config.toml
dataset = "simulated telescope pictures of galaxies"
horizontal_flip = false
method = "mae"
loss = "mse"
encoder_head_dim = 48
encoder_bias = "all"
encoder_qk_norm = false
encoder_patch_size = [6, 6]
encoder_layers = 12
init = "xavier_uniform"
momentum = 0.9
batch_size = 128
final_lr_fraction = 0.05
Rows from block 7 of the encoder of a small masked image model, named by matrix and row number. Rows with one number belong to one neuron. Each number is 128 + 24 x the weight over its row's rms, rounded and kept within 0 to 255. All counts start at 0. Numbers have three digits each. After the name is the row's rms in percent of the matrix's.
After each neuron's rows are labels from the 100 images, of 14976, where the neuron reaches its largest size: "patch colour" is the nearest of a few named colours to the mean colour under the peak. Only what is clearly more common there than usual is listed. The data: simulated telescope pictures of galaxies. In brackets: how many of the 100.
# gate: MLP gate (encoder.blocks.7.mlp.gate.weight, 1280x320), inputs 230-275
# fc1: MLP up (encoder.blocks.7.mlp.fc1.weight, 1280x320), inputs 230-275
# fc2: MLP down (encoder.blocks.7.mlp.fc2.weight, 320x1280, transposed), outputs 230-275

gate.344 101:160068156116108102143131101081183092104118104108108104116175119115119097124132145115122101124116151105139150141119111154157110118131111151
fc1.344 101:137136099138138100104107148106110114144097127087096114097136115158119118128123129134108120149147150153137147086115113128131120138169146143
fc2.344 090:129149101166098091117094159143117122163152139155100101129111088163129131167183128128166171121114142163141112121112120154099134154142098088
patch colour: grey (79)

gate.408 103:143132171153111121125134110122149091149090138129166102122113115133136097150136116134118171140145141129118125122141142133136098165155126103
fc1.408 103:135151110109158109134149079153128123171115145085156105121170109116143124153116110125114119151160148152102113050099113139108095110164096113
fc2.408 100:145161107126130167127124158117129101137118109134153162151165121110135147136100104104143102161133124107141069096142124139097092184128145137
patch colour: grey (51); brown (42)

gate.169 094:124113131113144177148093150129129168119064112127120129158132127156107153135135065134079110109153160125133062147102120153139152121145176144
fc1.169 091:076119113170114144114106121121106157115095083191116137138113161181133162165129104163062134094135097086163091103149079162142159133151157161
fc2.169 079:130090121154109127129154118160158077157092132140151117139129102146149147140098145124123098095111089068167138161106183123127142126148089123
patch colour: brown (50)

gate.178 101:167141140077132134139143126103111111095102174103136119165102101130147100135129128109125102130104136168116123123129111145096169108111089074
fc1.178 105:116132116129144086124135119156078124121119133102162111160145117137147129107112140100152107112110137149135108154136113141134161138069131091
fc2.178 146:148109144128128129106136116138155094114135128107161116112165151149116163147095137136125121130107118098133168102131141111164087100100129143
patch colour: pink (47)

gate.404 102:114141128125128128157141132127150097098180106168161105142102166132123131104155097127143103143108147125140109116097157148105121138141106112
fc1.404 105:059155140121130145138118127123111118169079125137167127177132102127130122127146152103120130111152137109164151097077126104177143123122159170
fc2.404 071:122128145151115182133172158154118137116139119129130124097119127159127115142137151165114135095116082147152117101112099118169186156111115149
patch colour: brown (41)

gate.472 093:118154116153113155122168113064122135136163129135146180138153113134133096138113128147113084083085117168128127152104130098113137142153130166
fc1.472 096:151144147158125137119141158094116128169177097127138125139155164122142124128105123127162153143130061149157137158141151105139132165085102101
fc2.472 065:156106102119154145137129127137151093158134169137115130127173116117150123127100165115136133132149159140113149125137145131113144143101094132
patch colour: brown (52)

gate.126 099:125146149164136148165169119159132149133167114145160088109122113115103145121150141161172132143126145156078126168105125134145153072128187125
fc1.126 095:081101122119146082125133111115131104115130113111165144099064145101086102145160098139148113102065137135167120123139105104113123100131099122
fc2.126 056:127091105115109100104104120164159100107151142105092188102081076120081093097107118147136134114155155177112106162142168154112123110132145132
patch colour: brown (58)